Rows from block 2 of the decoder of a small image VAE, named by matrix and row number. Rows with one number belong to one channel. Each number is 500 + 40 x the weight over its row's rms, rounded and kept within 0 to 999. All counts start at 0. Numbers have three digits each.
After each channel's rows are labels from the 100 images, of 14848, where the channel reaches its highest value: "place" is the part of the image that holds the peak. Only what is clearly more common there than usual is listed. The data: cartoon faces.
# convs0: first 3x3 conv (decoder.decb.0.0.convs.0.weight, 96x96x3x3, each kernel summed), inputs 0-95
# convs1: second 3x3 conv (decoder.decb.0.0.convs.1.weight, 96x96x3x3, transposed, each kernel summed), outputs 0-95

convs0.14:397485413512558493490466422485506448553532526491512477403416468480509519468511536481454496534470540433455508446529559412507454468538557520531519513577456456558476479457465478462495475485472486578452549568486456475513482486483475522542465505528532502491518498585503497545500482484478503527
convs1.14:538554519480423489484511509555472595541488573484469529531551466507542472569469473502546515476539444555462535487580524510472549490510464511501470518428520500488518481447579485470451543524522548400464483502536467487490472491488509447476482491508520519527482550503397526405511506498528396502
place: bottom centre

convs0.65:525503415520493482517490506520497421453476493509486537489425515515510400517465486459481435569456529521519286511509481521483458455531468476489549533502505541458524470485531499552496466511454480459466516515461551502526495533493453531520489522469498496458468537517478531478503448481560555523
convs1.65:531524581501457493519504495444488539504479557532451543538525531446500585513490465500547517450535513441551535532532511510487548516514482508554487510417494471487474533451404486460482474482493457475520517507523561460522465470497555488543534515490483549296513513481485503502494507504438488506
place: centre

convs0.11:512484484545466452488496475477579550485431485555435489534504556587454540478463540465599543449516515503513498480439499526474610490428461494476496501449469494475541500504468529530480495523450545440472528481515403528431541475482510513483462518444532490499474436464466472476463504481558467425
convs1.11:499558518508569481484502512556473491446459478383416491508467525491519443528559533550448510579562455469462507480537485468496459482447449491508492521492511511479478485488540514507566525471516479448585451498419443472459501454502480469451537455490503444471444458503533533427446475494459517583
place: bottom centre; bottom left

convs0.71:536446471488526495412511514471511521462500541461497468484478470421502524466515541513443497433358489434502484541528483499494536488447420482467437495536510498492517538484398539499540512511472546439466471537554509488459499457478487431515504472527527539533443418451432519502468466481537510442
convs1.71:450499467472541479560500537474460406547575437433524483535553556500535467470510480500569513557446522455518482515493438483505458529508539488523532482490483500536493422507503513483538483551544441553551497471557473546548482499511551447556453626513439499542544509535514544486459470499478470444
place: middle right

convs0.94:520517492501486519520513440510472493494511488503530532538488486454505447463439509514474457516503559508508502590567521461509498425472527506515478489464414481517463554495511487524520499502480482517490527506523440571550725563494554474458489460465493513493531511426499508518499467553481525490
convs1.94:436448521506522472508495518497557459498524546511498503500523500507486530535524541518510519486438450508459424450456481554484571548455470486544540521546568532491475509495477543553561478534484510466523470479464492485478381459554518511490506691477510466503516462474527541439521536488470470483
place: centre; bottom centre

convs0.44:587527541565461518510533573534501467445489472435457565487518546525526421513451521504539530555477497399600413491501472527522458549437441535507541500465523487456585503543488502559507476526441494527424524520501521493521482549523510555538474516471517491544478545494465491480506500503525544551
convs1.44:504503488548519509376501417469519510583504525545533468529484500479475578503488512441524512527513503480487449515422502469446559466564465482502428488471462513545484494524443481424438519559518539454449543485549503466531516507524495438444494505517478516348513477510457513532488509509493494472
place: centre

convs0.19:508529476517501498451490525535526474518499485427464484455498486480507421448504562536484590453508527481486506462489525492508515493442453454513509485508465521487456540570488505542488635519456501494482499461667480433507510440462513501513502489463501613504524516570488536469484464498518477464
convs1.19:504442444521504500453508458463485493520528536524492514451529423425504511482516517576511488414551487473497526488487523499546504501489533476492549531487516504514469423452507559539634401487494469510488518537375518479494545438520523512601505501544519403497523497502540493535491489495528480504
place: bottom centre

convs0.88:492428397513515491557487523494474474494497542491466517512503485339468465448472483443465519453420573404488479502484446431503448505480496489497482481471488497477503521478453485467503484465473471439485525561515539454462509409516494528513451525495526525523455558508483561446506461501534491441
convs1.88:528486457493479512530505496488538442477498496562484497497525508413472488466518497538564532524431514546524554554534473425494504472459525505498422503531510537509436505532476585496507455486500490477429452456522522488510479536521487535561506507527500489442468570442423407552649516489539482496
place: middle left

convs0.32:507497536475495497396491457557493392490528504470454511478367523533507520497441548518445480482595475548494470550559497513489499491449493547484443545461523499483492492571510533514512448457488541557550515546490560503491509474511531453490479525495561479437502397507491540539470522521541525469
convs1.32:498529484494524497662494479460449609517482478529494519504482522426461442517486500557567541491393559522500570496545512528494536525480521485541536497530479450483492504513475432499459543487473435408456491485463469449512481493530476468538458486529456520497444544529486509487480515480524433517
place: middle right

convs0.91:551488551547511523499494578489495515479465490519498493508493494536500532425543487463428444499476560450491554527537410536523441509494510483436453509490365496592468487500484498454469471486538558537572441479462479500496470502540503461544450491420512477536496489460458467493485462462447462578
convs1.91:444502425459464479547510516527435566536521517540541485506467488441523451471521432573518512490490476524515508472513510563509508478534584488526558456498507483475537484491585445519501529450482435483538497527462571553412511568541554469501566503585502518548546479556485563496498545497573478501
place: bottom centre

convs0.61:515461493537517507509509482359520491460504488475548463519487519532507513520525496469496558468458527442531471490519533527511523550474442501529533480502499450526567522415498507469471462537473508492458475526353539517472501562508510400473518524568471414551471443492480429523505503506451497445
convs1.61:473490436525504522483507479439484501504494510503458516487569542495400513485489473511547454510518473495502504519520542522475500479448521616492466513444502594504505477522491511482555474475509484440451527486322475496554526408542510440506506462468510485469526517510528589526456546504504509542
place: centre

convs0.85:493547463538547501520494507679485464540471504539473516488434464476499539465544497607486549500507473494515538449503492490503548453489517589514558482506443479532468450560437526499429555485507481502456500484526506427568503511491477481457507485461548437481509557498441520477540509484514503469
convs1.85:563482516462405489510497457347517499591495459461535471530441519507472463526508510472547495407468536497459547579521495509630481531526498478500485528536477519523493527467497506501562455474488476539521491477496535533556493502514500450539476467496474489511406476504501485515491492497472415539
place: middle left

convs0.92:465466422534545498524476514528470574466483560536499530540445502364537475513483443517494497520456472484443453547456471452560548465458528530477400480503469463488470468475566442468480467469482460490519506511463531482519493522498473542490538484517524512566485558417496534438570473476522476430
convs1.92:488495418433486551470519502486512519534493476504463503509474546529503506515469534426485529464492501492504466478496469537490452490489523557532412513441504534533594488599482472480443533488521581480500457406539447489600453488543474427433447520499442514489400524545523489489543505522485501517
place: top centre; bottom centre

convs0.67:478569504424527499488505478505532451568527512467525460462535530412516543469499530580526520497467427519551584450524502525478513463548570475519521447486463554586462450467413478454451438466565517534490448479548457469515524484499540458490470518442458458532538511561531514465498505505511471546
convs1.67:503537522526482514453505496495464517433433378513438530461414470556417503517552476441533476464562521441509464475454526439533501491489477502458427523523452503485560535505507472483447529508501527460473498488553505492520437517464534428481512450476534484389455531467447477504497538498458533546
place: bottom centre

convs0.74:646514499471507537525541444487525507497438502490543472451510511503508499395501475514440533487466449517466478492437506464515485449460474508523462446567523512564493480473504491586516524422563525482519499583469447497483503464459514550456570549487485487533473494459533516596505493519463555525
convs1.74:404463507510518490485296531508411497486523506539488475543513487484507507532490485472508469541511466466512546527573485519486523563492510500456506512515472466463511529470485511491500505643485453510480512460536500547482526532558524519516459459506489480474531494524538466446516534457562444484
place: centre; top centre

convs0.58:521576556546496505511491557455485434548534492526503552504556532513497398484473541506437450555484495488553354496511486606510457478483464482576540516503501479520477526529523473572502515485422499531556508463477545515493496498460467526497484503501488433500450580518524462500479489534529556514
convs1.58:532498490454505527446508562577506471433481515503507585465478437516540522579519496557498435401516481534497480546499521440507537499478522461458443513493479556471448454504517466510478451523479492422475450529483477425486557548486532475516559508522566471371508525511459470464506517516475526551
place: centre

convs0.43:511522508573493485500510497549543545542501498412513486550441535593562536447519448557529574484455476453472568453537494493524515480497440469512490515517436481483504480497447526488533484568494544502469451477519506456517496475472534400458493497497438532446515577472439458430520478497452533415
convs1.43:464505546482523469460480521499532435441514526504523493503479391427503441455451555553463461507487506408495516505473438495467501565418468450449585501529536458511485485516459608548465436533494498566543475513520507455511530433482504510563507469495513539523506508480532504553541474517559548487
place: centre

convs0.3:567506416553506454477495534480535565478450493427548494553509480509488455467473502474470547531525466476585484532550575566474499513579482538504417476421511535534480494437504491479473528533485523484597510546506487500521490463485536453520500557556551490544505547423547461524481524507512521419
convs1.3:506565547474566518576511545536535461408501526472445512449480468453554519542481509464504507463544534520453534491450517398446450556489436466479493508578481495526516545513485546440529463477497470480354481461531489508452518539515476524481470418496490463500484533469448497498533530504469485480
place: bottom centre

convs0.70:385430515466487526495485453420463541467522506436543486507518527441488522562505414528413464535441510526421514518474479456504524521558508540541448484497516514446495502553569427475451462462519493481546505496403541528498497531497496547457506513546551506502508458518519475476502495517456477591
convs1.70:488523469490510464528484466467485525521478491518526436552457441474475462474468620552524425479564502423489508528487487468482424489404521522463577511510493480545512490531507533537550529564480524463497439503412468477475472413521504438581459469454475495511394521505478505501470494487502509511
place: bottom centre

convs0.62:443438464566493496532505438471501472479433539476529480467440503429504485434490535468520527489469566377514482501443468478489462548463459528467544537496496519530504533450539386466593497542551548501470462548457422495485477449522506512471492492520434517507520458459451491501573510499509515510
convs1.62:485570468518550464536498530498515545478487483454444465527466504425501476517474485532448487492516425549522523503569518477563547482442544401522470492524470400468492426540470524464417482513510460497543489531518520521407521519508477568507474539490476492511562512515479513505363458490486517473
place: middle left

convs0.86:590480452557476484480508468456474459488509405516443523525483481552469442444495540488464555408492529464517533490469472479406480540432406391483489537479524468480501559458478469521550541547494524509505489512447552493439500458466505514517484515495473558460453520497509451481448434495477525486
convs1.86:475519439486516495429506511528490449537481363489480508536500503616462540498490540428487467480548490439483467518442494473558474534511490493437428477494491548471507462449536508493508492518526529428475537526597446525379542484522510484471515466455536497531474518467475519442496485500464530520
place: middle right; centre

convs0.39:508481525606517515538498512463419563497556497472519476524476431469477476537477495479497497543513507528431474506504520545462381519485572520506440503502510460447460507507500487513510458498444541445484518527490455485417479525441485563486509515529517553438356578472528488527486454510520488504
convs1.39:536461426481489504524495523448535525506452529510485533501506522502424482472545528442507467606526469471518448544518489555546527454476456529516531522426504551471478590519482424463497553529467497515575481476505483488559464501553430457470475554486530491408438465511516519487608518513531505556
place: centre

convs0.38:486481456508516458468440528443449592457426525444539477494441448365501478459466489520416567464489475457482532512538480510511493465577508498441481521514467482449457484492517515446497484416500515489511492500497529473517465518508491466486463521535509461532494495531514461533504476497542500348
convs1.38:511472486539525532513501506527548499484537514535499590510569483559538452522569392515546504465546544573495504552519488457546550493480471505527451512511522503564521547474562497495488473524471484481416514522529608499533560487509563473515560511541554493530562547487513497614508484515540483548
place: centre

convs0.63:462484448512471520473496492527457506472479502448502503441603562516514475491401550482432529540481550475478465579495475428474465504467460513466538550516482544457547553560497491518506482485498552400542524475530508480498457533537475508549495481549546468534532486493525465637513498483503496582
convs1.63:495496550542485524516513486498511484486517535560524492540492476484518495443426508482487541459475476457493519416469517547514481515486550437460495480495491444462463445408520462535521534511496480538492498549501497580444511443483430544420480608446503478449558475533542536377448559528508507531
place: bottom centre

convs0.36:481498427479527516467506462523537544488518552434600495442490477416551505476525502577555527495499446502521533526520527465608489471497521541506442464558452463478479489435501497405506504491541565526471528491521505486550492418506504472485484499533438503455587531566518466533543498481561504456
convs1.36:463561474517510468452489459535481456447447513506517490480502535530495557537513419456492500460451442479453507481467524446442473512515512567449540495437485538486525455500481481490502512519534451556563530468428457504400508489492519493468536408475543549533514475551455531450388500496414547475
place: centre

convs0.4:550415524535492477538489506518446479510520495460476517523434505439497486469479388442528510445351558442502491509478502498470418503437495493478482543459474534463535511450507529481493522503497511463506492561491442506500497466448470517506507520479504492521503430478385508438493425480474539453
convs1.4:598555502518479497495486472484472427449577502438456509523470505472486534536544490418489557521360506552451503457493539514508522479532470507538548492593463484485485504513544457525493562532489475525512463513534493519504486580501403451443520442547434459534502472512532486492541522495461495517
place: centre

convs0.6:495443511420546500535491544506529560484484576428507481511511534431545454512454450459495586475414481478442550505460510450500481541479489514437361482501574535455484516456562452479514516509531492448506464532470517495542537501501529480495511492533502566526461451474470517535576519492494445494
convs1.6:502545491555463525494513465545497500525543501509592577487579507475482575501512499498483482491459523536519517482524542527405529522538528530454509459479463466533479444531485422511541471433485468443436524443475527499477483486537492527467542600512482498454600560529445543437457536461548453512
place: bottom centre

convs0.48:472488497477482512503500510495497493488529489525499504524500519499510483508529506513497555507492488509466455446489497493501593515488453503513494452498520500497447509516483540514510527491501501510517487490484522487503290502505497494486503752515485487478504474476508498486500503513535441493
convs1.48:452504543538514496509500482499509509506464513460454496492531506515507523443491533482484471503456498551542496543500492549507429520482476490543517556525493506488526436479543439501520482516466502474526503564493507462502739531506542503509483403492516510526517491475522524476504470547431598476
place: centre

convs0.95:506483443457528512477493503478559597448502487531504487506553547520466480493483458562474480509462494465464519472490508574406499466502554499490397504448494436447487556513552447437489483490563509455515490547547491576533526517473511431499524510572567437592452457465527498493459475506465524525
convs1.95:486497527585529489507492498488525388544509466417408530507435417491499486499559511524465489533455495525541480496575482444548521480422441463523524486511477551515494504519476525521557466479531442484481504570456440472435468505529503632521515489466517448449448496515483479480487498518540488502
place: bottom centre

convs0.60:580519536479447498513500539548429545561491478451522458478531484522453575547564531549535446513518387545478486495542511577471502477497560514563529438427517482550561459504518518477506517499531510457502544495530485504481502475489476466494482487525562539470500469492476449478456557494537518366
convs1.60:496509429555466465537493468470491476479537556513504460506446501439494428452454483429554442419429536472503536483480455464571485504464519475488461473519452447519482499533453552538446456522457546521512474518513500516485486479482534509516416529485443489555571521508525612508444510497402486458
place: bottom centre; centre

convs0.2:487470498500479490512501530513475518500496479472404504429351503566448536462465553538476473417553488487550535502470487596498424522563516431508521517505480494474458498498600498525523485507576552518525461567516512480493470455518460447508497476498451472474518507459509491577484544475530521511
convs1.2:467468543504402553515528462570492475480459537543501482434521486516558500462514435432550502551454503521445500520538535462511506485492526547525457500490519546537424500482463463505404444463491479479468553494578499524510399544485513525578509547490538503532498477527444445460553498505562429515
place: bottom centre

convs0.66:508522371520446513472509447538425555515476488478428574499486528457484482460478495426520510529503516465522458533527478477420425528526508547519490553525565521434533479523498515569494495483448467471511496465498582510448478483528411495533496501551544571436485454476549537532530481475521533466
convs1.66:520531501475534522466505511525528519496441455560530522481475487485506522508538411489469472424600518484492476549498516410513491501539448466490462525471501489544534525506499555458429488534503539549442493479504550511428522457500609610493512467498498513445510564514449450606488529507521549525
place: top centre

convs0.52:476471501552485514497495564500525474484450497532480405498503478508502504475530509493537579502502456537488446349492459498498516554491439499509493477525535506505480355473495538450511543485502477513548512495492553433493599504516495497505415429574465501462497482539496483496506457563528466532
convs1.52:490537524450532499513473467514487495513563516462503580530521542528536498525468504513470501519502547496463548604511545534534510494509519508567529527484514486493481634491536456527524502523503488494455456498488465557510454524472517505511579610424535504506513524481518500488475545333486523454
place: centre

convs0.20:491483484513476506442498522539506491536464366509516469533468481529461502508498512507478486512490450468437527554498498556558481481468514569494546503469511455501506515521490483532532536505481461483495495517511504501563506511472486499548522508548498489506500464478479303516334488498473454514
convs1.20:538525546509565511333502449495494412426542402482520499492527502474514507483527506539528540520471485564595496454540467476464500457562522471484533497522485575522455460547520545480547514471524502480520474503553477474544477469550546539532473475504512497454500514559493520546440457506544500512
place: bottom centre

convs0.51:523496624461488519486512486554477546440536491491465470539510481468520550506556518497468455516501554456481503455501502432602519432491541422492458494444526554517478507544449504455544505507545456494578485537589488497486526507505487467509544515455434502406479412497460530497475450518478463464
convs1.51:423508491490552511480502498452463483477480477436519509497524472452556511508484462554516496537578463473438521518451516443380498527466474560522511502498466534529540506492469516528517495514485543420416511527406438521514487460473494533481468404448549582615509528511489538482496480497530523503
place: centre; middle right

convs0.25:528437552484477502513498474498488503385471496488482489553430473502471496523480504390477529448463542479446471526434499378517501493396522472423506480492479480479547500457490442465551537493544435423521489497482449520467482463501508464477502482492486578491510461491512453492478450475547427525
convs1.25:493548538507509466429490509520502438442354452477469481517514528559464559527490485516506539547511500411462517504435517377512483495495527481480440496494481500517519456444522545526486476595461559468495509491457479474514527459478464448484524437463516489469459447463502517454476560500441532523
place: centre

convs0.37:519468437513485486478473505387494548417451487496483525520415461487431498496483519518449566476525464454448511567519487517411533516454418501465470514526527399503467520467519452458454499472484499466496481509454526480526504515496499468504513516553435442560490474489449407509457497501456510416
convs1.37:529504515467537484462493485544536484445447450546517502505443500547545527560519537446534488460509487516582523458441498482456487451538517514469519518485486522480559581517514516529518553573531567469563489497485474463430483541477494364412509413486574466438510457466462524506480482519509516522
place: top centre

convs0.31:513504474575530495483481460485538513421456518449563461542475541542501452486505500517458601526467615486488471485482503486456568519495470462467397501438426516485470517501451488456486478493437543499405566547499517441485479550512484475532442485475519444479544487523527574504499480481485458478
convs1.31:501466551438409543527519509517519490511531564537492519501502466477508540418453482507571458527521473517502513468566458500528464509507476480525526550575481526463447505452483531491418517451488499541489390548562514526511503473495512530507428572488480491489468513526493438490615435509401492507
place: centre; bottom centre

convs0.21:545407479478518484423494467501432525518507485460412451526513483528544555488495496435513546433374516472469451540496488552511556498478414419512443501497530452537541510494430553551468481503438499505449462519489474498478526525479534433479535523550490470529476424521518514488478461509518535514
convs1.21:436565532456504444437496493532515495452406450522529461550432448522524454469429548486517488415511509521480487437416510454428458521478490509495510507446543486474485495513447509502512511424518495466480520491443463489530498516519427444445524457429486481476442529441516458458547567494443503480
place: bottom centre

convs0.77:475511534488481501504497486498492501441494488536494529458584481472499324550464519490432462459496543453478405489422546422543456519513521514444557547490511514504467542464581443447521545480508495494516513574504516539502491459474480442484516457515466507562484442508503476491497472470532488537
convs1.77:519580466571499500527501479524520504516413538481376549508383440525542516513575508502429484475513521549563497503560490483530514472468427460471452522480475464499498502554531510460498539548482467566559477470562518481512527525515484562519477523544546466452468575515523471496512480520519438512
place: centre

convs0.80:483442441494598510556499487516531556468472497516510493523535507360441471525548473479445493394467457468529473547461540569553519515518504551477489473489466442517466502508517432486573493503500452450488505567471481517488505544471529439508472539503468520537477394502470483473494453497477470458
convs1.80:530533546481342514488506522471480478557514498498533493529501525514579435512506489487468534491436541536526527513504529521542502454514537435478517519528494541494494454438528472484527490546470552510533483547580472449506542504437488554545554537560516452462509521499503475464645509508509469559
place: bottom centre

convs0.89:423460578458491513480479528485489536440486516595467502455464484598483508534495558471479504537523507467460419505428467363562458481510574468433512549451491488510502483497488464484467479443578495512522466478504472524450481459513480489526546445512498515496488547467545467496493495452546441507
convs1.89:551579477547547501509502504437465439547528462464525508511540487431463477548475477442551508448396510553571544519534490639470549499536472557504490520502501458473515544492530454544524529504450508518521512470486498511507517580486498412479472527521489454433511485553442544503468551499476490523
place: bottom centre

convs0.55:459446473477497493507488504288564565415526510491509487486469511505504477519443508473537462491489476519490482560470501535487450520460500550485463517499550499530566515479537481464515398510521537465527469505414496544465485523492498498486529497604500479521497477448512466482498548493492542495
convs1.55:482465562455401491480504472422479496591545484495488513511553498423534471469521516559501447531531555503486512513485468488593492510514531443528552513534497506480469434427485516500523417508504472521439509563518491515594518475478520523638483550487512543484487505478500561540533461485483478497
place: top centre; centre

convs0.42:466548483516498471498478521466419481521483483494418463502477513617504475469496512509537514489564480589466517464538502526463536447518481470517486532472471576458456431447555496484447521428494519560443497518559503441465478542483499463549518532430527462470502375525487514435453466507475501490
convs1.42:511475547491487500493486482473538490476523569559563528488474479382502517491478488540440445486537506426506492477523515495538477532515490452475552507516523454510501500572441517514504464521495468498479474490428519531515543370507514602461482416479503496425464559522529472602489573486516524486
place: centre

convs0.40:519455559544489523505517512480482515471495459410432443560515488565474528469467447409480584461511485431454570474455476415497469502456531454453509504424503458517486531509431421460485505494561482491516491513444510506496496486480502513490522505546505495524501408423453456437495455477456478471
convs1.40:508516464490493474437497509533520465475477430483539468494413520530501603481492565511458499561460451441455408491465472483492463430458475517472576479525476516505541467466487474481511539514509562528552502500514413551499452531525460462439527445451456525522476458534570545444490508505405503480
place: centre

convs0.41:527470454521436520511498523503494530485605511478457518434468444435547427466438464548474462495551515554485472498546512561476406507516500548504456533518486520486436497515526474494557508487468518422546507567508531502487499482496502504542469498506485537315499477536487486539515502471476519478
convs1.41:550574513546542512399507520534526449513451465509535531534535527554448536507497540458509510444461490501508458488438461469535488473490483495439426455479496475517551420505533541483466512556532547498449504492453507408471489504456543477475507424531476444457567540460498451514440531506562547578
place: middle right

convs0.54:482456524462467478441484519429522559393481492391499423528498529464428444451491578510537515515549500548428479516541575570438535461443530518525432488466470511494526482476473535520470484489462528467481507526557466465457513514485515512499520512513563505449503443482497516476416512497551513455
convs1.54:527561447547563549411512501616491551429438450536526562448490467535546529561520439479534526533583456491532481491487475506453515495550447539484465503483486537525526546489518458515517520450513521499570532493521532492425432538484472479429533432482562475477494519547498459481491492499473537496
place: middle right; centre

convs0.10:517503540511479537506538478489514502448491493480488442522484607510494536523469486458603489521501498476523497514443475432481515462467549538501528497454482496495663513519391530466545407507469492532429526447449506532500489529535469548487505470504564497404475528497507554500494491485511480469
convs1.10:492488498483534515478511528578471484467456463429533556479501509510541589501527504497394513522491474501416458539510479515547502471505461415507468515519498541498461497485508456510495531455508512543517462545564463507520438509453529594429463469522480559528434438437439386508536471527490502527
place: centre

convs0.26:484520456539486499528499435498525467550487469569530587482500552516523544441395518460457541515518540467491553487473445359475448505431539505460501532470475476498446488463524453531447499512503494486526487467451427511528520527523538534499464546480469475561492500491521468487525480511488487629
convs1.26:485518418529516530464490495528496503458487509484394439446483585561523530480584449487528481495428484506486514456494475437467532489598473533529466460495452537604524526543444499445555491428465504480490518462554500482494492512523508442510445450523524561537494505531507520514540495502466493407
place: bottom centre